config.toml
encoder_depths = [7, 7]
encoder_widths = [96, 192]
decoder_norm = "groupnorm"
optimizer = "ademamix"
batch_size = 48
Rows from block 13 of the encoder of a small image VAE, named by matrix and row number. Rows with one number within an expert belong to one neuron, the router's apart. Each number is 128 + 24 x the weight over its row's rms, rounded and kept within 0 to 255. All counts start at 0.
Before each expert's rows are labels from the 100 images, of 14976, where the router gives the expert most weight on average: "patch colour" is the nearest of a few named colours to the mean colour under the peak. Only what is clearly more common there than usual is listed. The data: patchworks of several textures. In brackets: how many of the 100, against the usual share in percent.
# router: router (encoder.blocks.13.mlp.router.weight, 4x192), inputs 0-191
# gate: expert gate (encoder.blocks.13.mlp.gate, 4x192x192), inputs 0-191
# up: expert up (encoder.blocks.13.mlp.up, 4x192x192), inputs 0-191
# down: expert down (encoder.blocks.13.mlp.down, 4x192x192, transposed), outputs 0-191

# expert 2
patch colour: pink (51 vs 10.2)
router.2 [147  93 114  90 120 156 103  97 127 119 150  92 129 171  83 120 123 140 101 139 128 124 119 173 155  97 123 176 138 161  73 117 140 141  95 133 128 109 142 178 114 143 124 108 163 128 111 106 150 117  91  98 177 151 142 155 120 117 155 140 160 137 123  97 148 109  96 131 139 124 118 141 126 171 127 135 145 123  89 130 147 112 128 140 129 126 136 101 104 146 132 146 188 123 183  55 121 113 120 148 159 112 106  92 106 108 149 119 106 123 101 126 118 137 118 154 108 138 112  97 129 138 110 122 122 118  95 141 109 152 155 117 158 107 151 136  85 176 113 137 102 129 154 104 148 104 123 170 155 177 134 126 150 138 115 136 110 114 119 140 124 117 146  82  93 130  77 139 136 109 160 138 155 111 101 154 109 132 121 134 153  89  99 160 176 137 146 134 172 125 144  89]
gate.0 [111 147  76 102  98 104 118 109 145 164  78 132 122  93 128  94 136 165 128 153 145 130 128 128 128 125 153 101 128 128 117 128  99 128  49 147 128  86 128 109 128 138  87 128 128 168  81 128 128 126 128 158 154 105 152 120  86  64 124 106 105 140 154 114  92 128 128 128 112 142 133  88 157  59 101 151 130 132 105 120 159 112 154  87 128 176 128 130 164 128 146 104 106 128 128 128 156 139 156  90 183 149  97 128  61 128 165 104 149 139 128 138 175  90 140 152 128 124 128 128 140 102 133 153 104 113 128 150 109 136  94  92 128 157 134  82 136 112 128 128 142 128 148 128 124 121 101 126 123 128 128 128  83 118 112  82 128 128 128 164 128 116  88 152 128 150 128 128 143 105  78 128 128 146 146 152 119  94 128 128 120 150 185 118 121 128 108 128 128 152 151 142]
up.0 [ 93 146 185  99 128 123  95 131 128 158 121 128  64  96 128 106  96 137 140  81 128 199 128 112 143 128 128 128 128 128 128  91 118 154 148 128 157 110 128 173 116 172 123 110 116 116 128 109 128 128 116 101 123 186 128 157 151 110 164 126 104 128 128 107 164 155 110 129 165 128 128 152 128 157 131  95 144 103 145 128 118 128 128 123 111  81 104 161 128 128 128 128 140  72 111 144 183 136  64 128 116 128 128 137 159 110 128 146 105 128 172 128 124 149 103 117 123 128  93 128 128 143 128 103 140 128 160 102 157 128 200 128  99 109 175 129 113 128 128 127 134 128 150 142  82 164 148 118 155 128 113 131 203 100  80 128 151 128 128  94 130 102 128 138 128 144  76 128 111 121 128 128 118 128 151 162 149 125 111 128 181 139 128 128 139 145  94  94 147 108 110 128]
down.0 [102 128 140 120 165 195 145 162  80 128 138 104 134 147 112 114 153 101  95 152 154 176 146 143 157 168 161 154 162 149 168  97 128  90 128 121  86 128  76 136 139  90 163 128 128 128 117 116 107 128 128 128 128 160  96 128  93 105  79 156  87 113 142 153 128 152  99 116 142 146 125 142 128 128 128 148 135 107 141 131  98  85 157  79 128 128 128  93 128 154  69 119 147 102 125 142 145 184 128 128 128 104 132  96 128 128 130 127 143 128 152 109 137 115 111 114 146 154 128 153  93 153  91 129  94 128 128 128 128 103 120  94 128 128 139 113 128 102 128 140 120 171 144 137 155 128  97 109 128 124 137 165 142 181 164 178 133 152 128 127 151  86 148 146 132 134 128 100 149 128 107 118 180 148 140  84 168 174 106 149 128 102 171 128 108 144 128 114 128 128  95 128]
gate.1 [134 169 117 169  78 128 128 124 116 128 128 113 129 132 147 144 128 128 150 128 145 128 128  97 167 157 112 128 128  89 128 161 106  97 128 102 107 138  88 128 145 128 128 108  90 128 143 139 144 128 107 116 158 128 128 128 126 128 105 151 154 111 128 128  99 132 118 128 111 151 151 157 157 145 113 128  93 150 163 172 140 105  78 147  84  98 185 122  85 128 128 128 108 105 128 128  91 156 132 128 147 113 135 107 128 128 192 128 128 117 172 128 117 128  95 158  92 128 144 101 111 128 160 163 126 147 104 116  93 108 128  92  95 129 128 191  98 128 133 128 116  89 124 104 107 145 136 108  97 100 128  71 177 128 128 128 181  84  76 103 140 143 120  81 164  91 141 119 128 128 156 148  98 163 102 141 109 128 152 128 128  99 111 137 135  97 128 128 120 136  90 196]
up.1 [128 166 142 191  71 113 128 128 122 143 126 116 117  81 128 128 149 128 109 118  94 163 128 128 141  77 128 153 102 128 157 146 111 113 102 131  96 133 119  99 128 102 128 151 107 148 128 149 143 128 149 166 113 136 128 113 117 128  92 177 128 128 152 177 133 137 136 101 149 151 141 163 155 147 128 128 180 149 163 156 100 150  66 128 128  95 115 128 135 103 128  59 128 144 128 148 128 156 141 119  90  98 103 140 128 123 150 101 128  99 138 128 153 158 128 128  67 120 145 128 121 128 128 141 164 172 128 111 139 115 114 167 157 128 128 153 128 170 128 101 128 128 116 104 158 128 128 105 131 108  93 128 147 111 128 145 147  99 105 128 107 198 141 160 128  88 128  86 145 111 134 103 128 149 128  73 103 148 158 189 149 120 139 146 128 107 128 101 168 133 128 161]
down.1 [165 115 128 128 128  78 128 135 112 115 134 143 106 140 121 121 128 154 128 132 128 151 107 128 102 128 161  98 119  93 142  88 128 140 135 128 149 116 218  90 139 146 128 128  94  80 110 136 118  97 160 128 128 128 109  75 152 108 120 166 128 140 113 111 151 151 116 155 102 150 128 139 121  72 128 144 139 115 158 107 128 167  71 197 128  91 100 128 144 113 150 128 155 128 100  96 154 141 114 128 128 170 128 136 128 160 165 103 128 128  73 111 128 144 153 128 151 145  95 141 148 114 155 155 138 160 128  83 128 128 128 128 114  80 128 161 114 154 154 128 128 112 116 175 138 128 128 115 161 163 107 112 128 128 128 109 139  80 128 140  96 128 128  74 104 112 157 176 139 103 128 154 102 198 128  98 128 141 128 109 108 128 141 156 136 115 128 102 143 157 128 128]
gate.2 [128 128 108 128 128  95 131 128 100  75 110 182  93  95 144 152 128 137  95 128 126 160 128 109 128 128 121 128 128 103 142 108 148  95  82 146 117 140 128 128 128 114 128 117 116 156 146 173 108 178 128 128 114  89 140 104 128 135 137 115 102 141 159 136 128 113 106 128 128 141 106 151 128 128 170 145 124 128 126 128 128 128 110  95 128 115 154 159 154 115 145 140 141 130 143 109 119 105 128 146 101 118  56 115 105 128  93 132 148 164  80 150 128 111 128 110 159 115 164 128 111 113 141 139  84 128 129 128 145 101 102  99  98 126 132 162 159 120  95 128 113 135 128 126 121 128 132 107  99 147 108 128 128 138  73  86  76 141 169 128 128 229 125 128 128 203 104 128 131 137  69 128  96  89 128  99 137 128 128 128 138 143 156 166 128 182 122 144 117  86 107  92]
up.2 [ 95  71 166 158 162 128 147 128 128 128 128 152 187 161  98  87 128 125 102 128  93 107 142  78 102 128 147 128  84 143 128 152 135  98 128 118 150  83 128 112 101 139 128 128 155 128  99 175 154  80 128  98 128 128  62 112  86 160  79 167 138 147  98 153 153 138  79 106 131 142 107 141  86 128 144 137 144 128 140 114 128 129 101  53  92 128 150 139 128 176 184  99 113 119 139 128 128 128 116 128 128 128 104 128 147 152 152 128 153 123 128 136 142 157 141 128 162 126 128 131 133 111 176 137 128 141 128 128 128 148 128  96 119 177 138 166 146 128 109  98 144 128 128 157 128 104 128  78 157 119 128 128 105  89  90 128 115 149 128 128 128 130  95 128 128  91  95 128 177 128 136 108 128 119 128 147 128 128 128 144  95 155 128 156 128 144 142 105 128  85  96 113]
down.2 [108 128 144 128 119 121 103 175 121 111 150 134 107 128  95 128 150 128 115 140 189 128 118 136  97 128 128 119 145 128 128 103 137 144 136 128 154 128 171  94 128 150  98 128 145 100 146 133 128 172 148 113 136 169 112 104  99 138 136 126  92 128 128 141 182 162 147 134 106 153 128 142 141  86 152 128 135  96 107 106 154 147  90 128 141 128 128  69 125 128 102 180 114 141 150 135 128 171 113 113 171 128 124  99 142 146 128 128 152 128 102 156 119 161 120 169  98 171 146 137 128  68  98 147 161 142  99  84 111 128 111 121 128 104 149  89 140 128 121 132 117 102 140 128 115 158 128 162 159 157 128 151 128 143 128 151 128 128 160 114  71 105 151 145  72 139 128 128 136  93 208 128 116 128 128 133 158 104 105 128  81 128 181 128 144 147 104 108  98 112 181  98]

# expert 3
patch colour: black (35 vs 2.5)
router.3 [132 120  95 150 106 150  97 151 122 119 108 124 169 104 169 139 130 141 116 138 142 163 151 145 172 116  94 182 124 132 127 166  89 134 115 109 109 131 140 159 171 169 114  98 101 131 113 126 116 104 152 144 134 124 107  97 126 146 128 137 153 136 141  92 121 128 148 106  96 151 151 127 116  91 113 132 117 175 133 133 130 100 127 125 148 116 119 100 151 101 110  67 134  52  83 133 141  91  93 101 114 124 123 110  98 133 121 120 120  91 133 189 115 118 101 159 111 175 133 166 110 133 141  99 131 103 138 164 116 103  99 137 104 107 140 101 107 109 136 114 113 140 109 140 103  89 134 134 152 135 116 125 106 129 156 111 165 143 176 112 102 128 135 131 161 124 109 149 108 110 116 138 156 156 168 114 145  99 157 165  96 108 144 145  98 109  80 118 123 130 195 128]
gate.0 [128 128 163 128 128 156 152 123 146 128 127 128 159 115 128 128 128 164  73 165 128 176 143 155 162 172  46 177 131 149 131 128 120 128 128 172 128 128  96 166 128 128 102 128 137 163 154 135 132 176 146 113 128 132 134 157  81 156 128 128 128 106 150 128  79 152 128 128 128 147 128 128 116 123 128 128 128  88 110 128 128 102 145 128 118 120 128 114 128 128 101 128 143 128 128 128  92  86 138 128 120 114 128 145 134 154 128  89 148 103 128 149 128 128 209 105 128 197 156 128 128 151 128 134 159 107 166 162 128  57 128 128 134 128 107 128 128 128 128 178 164  93 120 128  86 128 100  85 128 178  99 134 128 128 148 128 106  75 116 110 128 128 128 128 128 128 128  99 161 157  67 128 128 132 128 128 117 132 128 156 128 138 128 128 115 126  90 128 151  71 128 172]
up.0 [128 144 128 128 157 154 128  75 128 128 178 113 128 102 120 129 153 146 159 128 115 141 128 114 129 219  95 128 152 110 128 112 156 128 146 128 128 128 128 159 134 137 114 144 148 108 156 151 128 128 119  64 128 136 128 128 181 128 128 137 167 144 145 153 178 142  57 165 128 141 125 135 103 147  98 140 128 128 128 165  99 116 128 128 137 128 128 148 128 161 128 128 128 175 128 128 107 128 116 126 128 123 137 152 132  92 128 168 157 120 128 127  95 128 104  95 128 128 107 128 112 128 106 124  88 106 128 138 128 128 128 128  72 152 128 160 159 122 131 173 135 122 107 128 128 134 128 187 128  89 128 111 136 142 101 106 164 128 154 163 128  39  88 124 108 183 150  86 128  98  91 140 129 120 128  84 112 129  90 128 128 128 112  87 139 106 128 141 148 173  84 128]
down.0 [128 187  76 128 128 105 170 105  90  85 128 128 196 128 175 128 128 132  85 104 128  93 128 109  97 128 138  99 114 128 128 128 148 128 134  84 174 147 237 115 128 132 128 128 144 101 114 178 128 187 109 162 113 128 160 106 181 167 128  89 119 165 118 130 135 128 128 128 138 113 136 128 131 128 153 128 158 128 105 107 114 128 128 118 118 128  74 128  84 128 108 154 166 128 128 128 138 128 117 128 128 127 106 116 177 140 128  90 129 128 125 105  92 157 164 128 138 128 105 128 175 128  60 128 152 151  92 111 128 128 132 128 136 128  94 128 130 128 115 128 134 128 128 128 128 128 165 129 103 128 158  92 128 128 137 128  94 151 139  96 107 153 137 132 128 128 164 128 117 152 128 128 135  95 102 158 107 128 128 119 145 128 128 124 128 125 125  89 128 118  76  91]
gate.1 [128 128 101 113 107 140 156 165 169 128 128 121 128  92 128 148 102 104  99 107 128 116 109 128 128 121 128  99 163 102 128 156 133 171 128 162 139 154  66 154 117 140 102 161 123 163 128 128 105 128 128 128 137  92  49 160 128 135 128 128 118 112 122 128  86 133 129 128 111 125 128  87 118 122  89 147 100 110  98 161 135 127 169 103 128 128 128 167 113 149 195  90 153  87 128 119 128 144 118 142 100 118 125 144 119  63 149 125 151 145 120 123 123 128 108 106 177 113 135 202 128 145  94 132 148 128 134 133 128 101 155  65 128  99 159 128 128 173  81 128 126 131 141 113 155  76 142 128 146 128 128 120 154 128  64  85 110 114 138 111 130 128 128 166 128 139 128 103 128 142 128 128 107 128 150 128  95 128 103 139 191 128 144 148 128 153 160 128 102 120 133 128]
up.1 [ 99 103  99 128 128 128 113  93 128 131  94 128 104 129 128 124 128  89 204 128 128 128 128 100 128 110 128 126 152 114 128 156 121 128  97 108 105 128 188 128 115  87 128  98 146 128 108 140 161  41 102  82 128 105 128 128 120 137 116 128 128 128 105  97 109 128 128 110 104 151 168 134 158 128 128 131 167 128 160 108 128 101 127 128  90 117 128 128 128 128 128 159  96 149  55 128 128 128 149 169 101 102 128 120 149 133 128 105 103  96 128  98 118 116 128 100 144 172 128 143 128 115 125 128 128 112  89 128 164 168 128 128 118 156  88 177 122 161 135 128 147  99 128 128 106 149 143 144 101 183 129 160 128 150 128 148  73 118 133 142 117 183 128 128 128 144 129 128 128 128 208 179 155 119 128 122 128 128  95 139 128  91 130 126 176 142 104 128 108 142 100  89]
down.1 [ 65 100 144 108 149 128 107 128 128 128 128 128 130 178 128  96 128 128 128 152 128 136  76 128 121 105 128 128 128 148 128  84 128 102  81  93 168 128 180 121 174 128 128 129 128 142 124 126 128 134  68 128 128 128 116  97 149 128 128  75 128 128 147 128 150  93 132 110 134 108 128 128 138 125 153 144 127 107  88  82 147 130 142 187 128 197 128 118 159 162  78 153 109 145  75 128 128 118 119 115 128 128 145 128 166 155 128 128 123 170  99 105 128 128 123 128 167 168 128 128 168 178 128 128 101 134 128 117 160 170 128 183 128 104 128 134 154 128 146 101 149 142 109 128 119 155 128 111 144 121 155 184 128 128 128 112 128 128 176  94 107 165  99 128 128 128 175 162 120 134 138 128 144 164  89 112 141 121 126 162  75 115 138 128 128 155 123 128 159 128  92 101]
gate.2 [128 128  77 119 128 128 164 150 117 143 121 128 128  82 158 111 128  95 125 185 108 154 128 128 154 173 134 132 149 128 128  99 126 112 146 143 151 128 128 128  91 177 111 145 128 135 178 128 155 137 108 153 129 128 128  94 158 128 123 147 142 128 144 108 128  85 115 103 104 128 111 113 128 175  96 128 185 133 140 181  86  84 101 105 143  61  95 136 116 126 113 137 165 109 156 128 148 108  90 128 102 128  87 162 160  79 106 138 101 128 113 128  91 127 158 123  90 114 128 156 128  99 134 128 123 124 103 139 121 174 139 128 128 186 135 128 173 128 108 105 128 128 128 128 139 124 128 109 111 102 119 128 108 128 102 100 100 157 140 128  78 130 156 101 172 178 128 108 139 123  75  72 145 117 128 104  89 128 128 120 128 144 130 107 128 180 114 137 128 128 105 128]
up.2 [150  74 168 142  91 172 140 128  98 162 128 105 140 131 128 152 156 154 136 128 113  97 156 114 148 135 134  92  87 106 134  95 132 111  84 144 164 153  79 126 160 111 128 163 128 128 128  98 128 164 109 168 112  87 138 142 141 146 128 108 110 128 153 128  89 134 128 139 152 128 143 128 128 106  92 141 128 122 128 106 104 128 114 110 108 128 128  46 174 148 128  81 107 128 155 128 106 171 128 162 159 128 128 153 128 150 128 128 150 107 110 114 128 115 186 128 155 102 154 128 142 135 157 118 128 118 128 148 102  84 128 150 128 128 168 148 128 157 152 162 101 128 128  54 113 128 122 121 163 174 128 140 134 152 135 128 128 153 128 128 146 110 128  95 128  83 145 161 128 148 149 111 153 128  88 121 128  91  95 112 110 151  80 113 136 128 137  98 128 135 151  66]
down.2 [114 115 100 100 105 146 167  88 149 101  82 176 142  96 118 101 129 122 144  67 100 129  86 151 144 101 148  62  97 112 128 128 134 117 128 148 128 128  56 145 152 168 128 162 128 135 114 128 128 159 155 107 128 128 128 128 117  90 124 128 128 174 169 146 121 128 101 146 104 157 109 103 104 116  84 128 138 152 114 135 128 128 165 128 128 128  98  98 125  86 100  90 106 128  98  97 172 128  79 183 110 115 152 105 139 146 117  92 128 126  92 163 163 146 128  93 151 163 128 145 128  72 131 145 167 101 107 128 111 108 104 128  91 142 128 152 146 118 128 134 111 144 128 128 108 117 108 144 111 121 163 142 142 128 121  95 107 112 141 128 162 157 136 110 142 107 128 128 116 128 157  86 109 128 149 133  82 104 105 159 128 128 103 146  94 103 128 112 139 155 115 137]

# expert 1
patch colour: brown (54 vs 19.3)
router.1 [ 98 174 139 111 123 139 155 134 132 183 122 110 114 141  91 185  89  96 123 135  95 120 153 102 134 127 106 151 139 143 147  93 129 164 110 141 196 110 140 132 125 106 168 118 141 140 147 155 141 116  89 156  91 136  84 135  95 133 125 102 119 134 106 125 107 139  96 134 155 102 120  66  95 155 152 119 128 135 142 119 169 113 116 155 159 133 125 117 122 138 142 136 176 170 119 126 110 155 150 114 137 146 140 113 154 113 147 132 157 134 113  73 158 140 110 128 163 120 100 112 101 151 141  98 161 151 103 155 141 124  86 119 163 175 135 112 126 106 107 142 140 122 126 120 127 139 119 140 126 177 126 149 147 140  81 116 109 118 110 110 101 137  96  71 127 113 103 101 194 143 145 104 124 134 134 160 130 102 141 118 117 119 111 111 187 130 140 131  84 104 117 130]
gate.0 [ 87 128 126 122 174 172 150 128 105 142  79 128 128 161 128 128 122 153 128 149 146 128  45 160 143 155  89 108 162 128 128 152 133 135 106 158  95 128  91 128 128 112 150 128 117 157 128 102 163 128 128  92 128 140 183 164 106 127 158 130 118 107 145 128 133 130 128 109 128 128 137 128 128 128 128 139 110 103 125 110  93 114  72 128 128 128 147 128 128  99  78 108 149 128  89 128 128 102 128  92 119 112 128 128 147 138  91 115 128 117 128 188 134 111 128 102  90 128 105 146 130  87 142 163 126 128  94 128 128 112 139 139 128 189 155 148 128 128 128 137 105 108 144 147 110 150 128 113 196 128  96 175 109 133 165 134 128 120 128 158 147 141 185 107 122 131 128 151 156  38  82 113 139 128 158 153 128 128  86 127 117 136 106 128  92 147 116 146 128 128 128  86]
up.0 [128 128 129 140 128 156  98 120  82  97  85 128 128 168 111 143 128 142 109 128  94 152  64 128 124 128 128 104 118 103 128 128  92 128 128 159 116 146  69 128 128 128 171  93  79 128 109 161 128 128 102 146 104 128 149 107 130 128 147 150 128 128 128 139 155 106 128 101 119 204 128 134 144 103 115 173 124 174 108  81 166  95 111 100  97 128 128  80 162 137  80 124 128 129 110 128 128 148 128 128 132 128  97 124 127 152 109  78 128 103  95 128 119 128 115 128  67 128 131 144 152 128 128 162 121 139 128 145 143 128 111 163 174 180 136 128 202 128  93  79 115 121 147 174 128 128 128 101 164 114 102 128 128 144 128 128 128 156 103 128 128 122 128 112 161  92 161 145 114 109  84 109 151 128 111 111 131 100 128  92 111 160 121 128 105 135 128 153 124 128 128  81]
down.0 [105 128 128 153 148 128  84 128 118 128 128 129 128 160 106 128 128 128 153 128 128 173 128 128 163 128 128 142 138 128 103  93 128 147  51 114 106 128 121 128 165 128 170 132 122 137 128 130 128  70 128  69 117 108 128  85 132 101 106 158 128 157 159 128 146 102 116 128 128 128 138 128 107  89  93 134  97 129 149  78  92 128 122 107 128 178 123 107 187 136 126  65 128 139  88 131 128 128  85  94 128  83 150 104  99 161 104 128  98 190 128 128 162 128 120 128 128 187 135 128 126 138 168 116  70  98 118 128 128 135 143 162 110 130 128 128 116 128 128 128 148 118 152 154 159 124 128 128 128 128 128 128  46 165 174 111 134 175 140 143 107 128 155 128 131 128 108 172 143 117 129 149 151 128 122 128 162 119 131 128  75 128 149 132 128 105 102 128 163 134 127 119]
gate.1 [127  99 181 146 128 141 128 154 121 174 133 128 130 125  85 134 103  89 105 128 105 189 163 163 116 100  94 128 126 185 128 161 189 128 102 143 143 128  83 159  84 128 117 128 128 128  88 128 122 128  95 102 168 182  78 124 130 115 139 158 137 128 188 148 128 124 121 163 127 128 120 128 133 128 128  99 108 137 128 151 128 128 128 128 115 143 111 128 127  87 134 128 121  95 176  95 167  65 128 141 128 161 113 128 140 116 112 155 138 125 143 144  97 100 147 128 128 118 101  85 128 135 153 105 128 128 128 104 128 109 128 128 149 154 128 128  50 162 116 119 113 142 109 128 155 122 153 120 174 128 151 128 148 125 128 128 136 128 128 179 113  93 126 128  89 172 128 128 153 128 128 131 128 128 128 120  71 128 142 128 170 172 102 159 103 135  84 149 148 128 128 130]
up.1 [149 128 128 128 128 131 165 128  93 149 148  91 111 128 128 143 121  71 128 128 105 176 181 135 112  89 102 106 167 128 128 147 128 128  88 126 160 120  93  91 124 132 121 160 128 128  83 128 149 140 128  89 174 128  96  92  95 111 152 128 136  97 128 152 128 128 128 128 128  97 102 128 107 128 128  91 116 122 137 125 128 168 128  90 128 135  81 151  99  81 128 144 161 128 165 128 155 101  91 149 163 128  88  99 150 174  95 136 162 128 128 128  94 128 139 129 128 147 108  90 103 177 149 126 128 117 182  70 128 167 146 108 144 163 163 128 105 182 112 128 128 171 128 128 150 101 118 100 153 128 128 150 128 128 128 128 128  82 169 128 153 134 128 128 128 128 130 175 121 128 140 140 141 138 124 148 100 120 122  95 154 176 106 146 157 128  88 109 162 128 158 128]
down.1 [151 155 102 118  97  79 166 128 101 104 167 161 128 128 124 155 142  99 128  97  86 104 120 105 102  99 160  88 100 127 100 128 128  87 122  87 149 104 116 113 128 151 114 170 128  91 105 162 128 165 128 149 109 128 128 146 163 145 174  92 182 128  99  86 128 128 156 128 163 102 128 128 128 157 154 129 161 155 114 150 128 145 128 128  90 119  93 152 128 123 155 117 128 128 128  89 164  97 122 128 128 129 141 128 149 128 128  98 128 101  98 106  99 106 149 128 147 128 128 128 128 112 158 153 153 151 128 135 128 172 128 172 108 128  96 128 128 160 138 171 151 137 151  91  98 128 165 153  96 104 158  99 138 159 129  88 128  93 112 128 181 168  95  98 141 151 162 128 149 147 100  94 128  97 101 159 130 109 167  98 128 164 114 128 135 157 121 128 128 152 106 128]
gate.2 [151 105 158  95 153 128 159 128  94 158 125 128 144 114 128 167  98  85 136 146  92 128 161 128 150 128 128 110 148 152  88 136 160 156 106 144 168 150  41 109 128 128 115 129 128 128 128  96 154 128 116 130 105 116 122 116 117  94 142 104 128 128 128 128 100 148 111  89 139  95 138 139  96 161  84 128 124 144 109 151  87 142 149 117  75 115 128 165  70 106 111 139 128 127 131  91 166 128 130 175 128 163 128 101 126 128 117 122 130  91 103 107 106 128 128 128 128 145 108 128 128 128 149 108 178 135 128 153 145 128 143 157 112 128 147 129 106 154 138 150 128 128 128 130 110 109 155 131 152 156 128 128 128 128 106 128  90 122 128 128 176 108 176  72 133 128 171 128 160 173 128  94 172 128 153 105 103 128 100  54 128 169  72 128 128 115  98 162 148 128 128 128]
up.2 [181 128 158 167 136 128 117 154 157 122 190 103  91 115 136 128 119  85 146 128 116 128 128 116 167 107  97 134 140 119 158  98 171 128 114 134 116 106 128 139 134  69 154 133 155 103 128 147 176 104 168 109 137 128 167 128 104 128 137 153 107 128 128 118 138 128 128 156 128 102 101 128 165 157 119  93 136  67 111 100 143 128 128 128 144 107 155 143 114 150 128 180 146 121  89 128  93 165 140 128 111 128 122  94 128 148 130 144 161  87 117 128 128 129 117  54 102 160 132 151 128 165 170 128 125  94 128 128 160 153 149 162 125 155 114 128 155 135 115 138 107 128 128 142 107 152 175  99 154 161 151 147 180 110  93 103  90 128 150 128 108 128 143 135  94 118 128  79 101 128 153 158 128 102 128 108 156 154 128 152 128 160 128 128 171 135  94 109 150 153 104 115]
down.2 [128 161 128 161 109  86 137 141 143 135 161 109 128 128 128 153 116  91 128 128 128 105 128 128 128  90 126 193 128 207 128 160 128 167  91 113  80 138 102 104 138 130 185 128 128 134 128 174 128 102 113 128 144 151 137 165  96 182  94 128 128 103 166 155  99 159 118 150 128 107 153  54 128 162 166 128 126 138 126 104 107 128 152 144 154 111 147 124 128 159 102 128  95 112 149 120 107 170 160 128  93 128  91 155 128 142 157  94 142  98 158  86 107 106 103 102 109 113 184 128 140 128  95  70 133 130 142 128 128 128  94 100 141 128 128  89 154 128 127 112 160 127 136 103 137 128 155 128 118 154 118 110 172 117 161 128  89 128 159 116 108 128 145 103 128 128 126 100 111 128 144 162 114 128 114 128 146 128 128 128 103 102 173 131 128 144 107 128 128 128 100 112]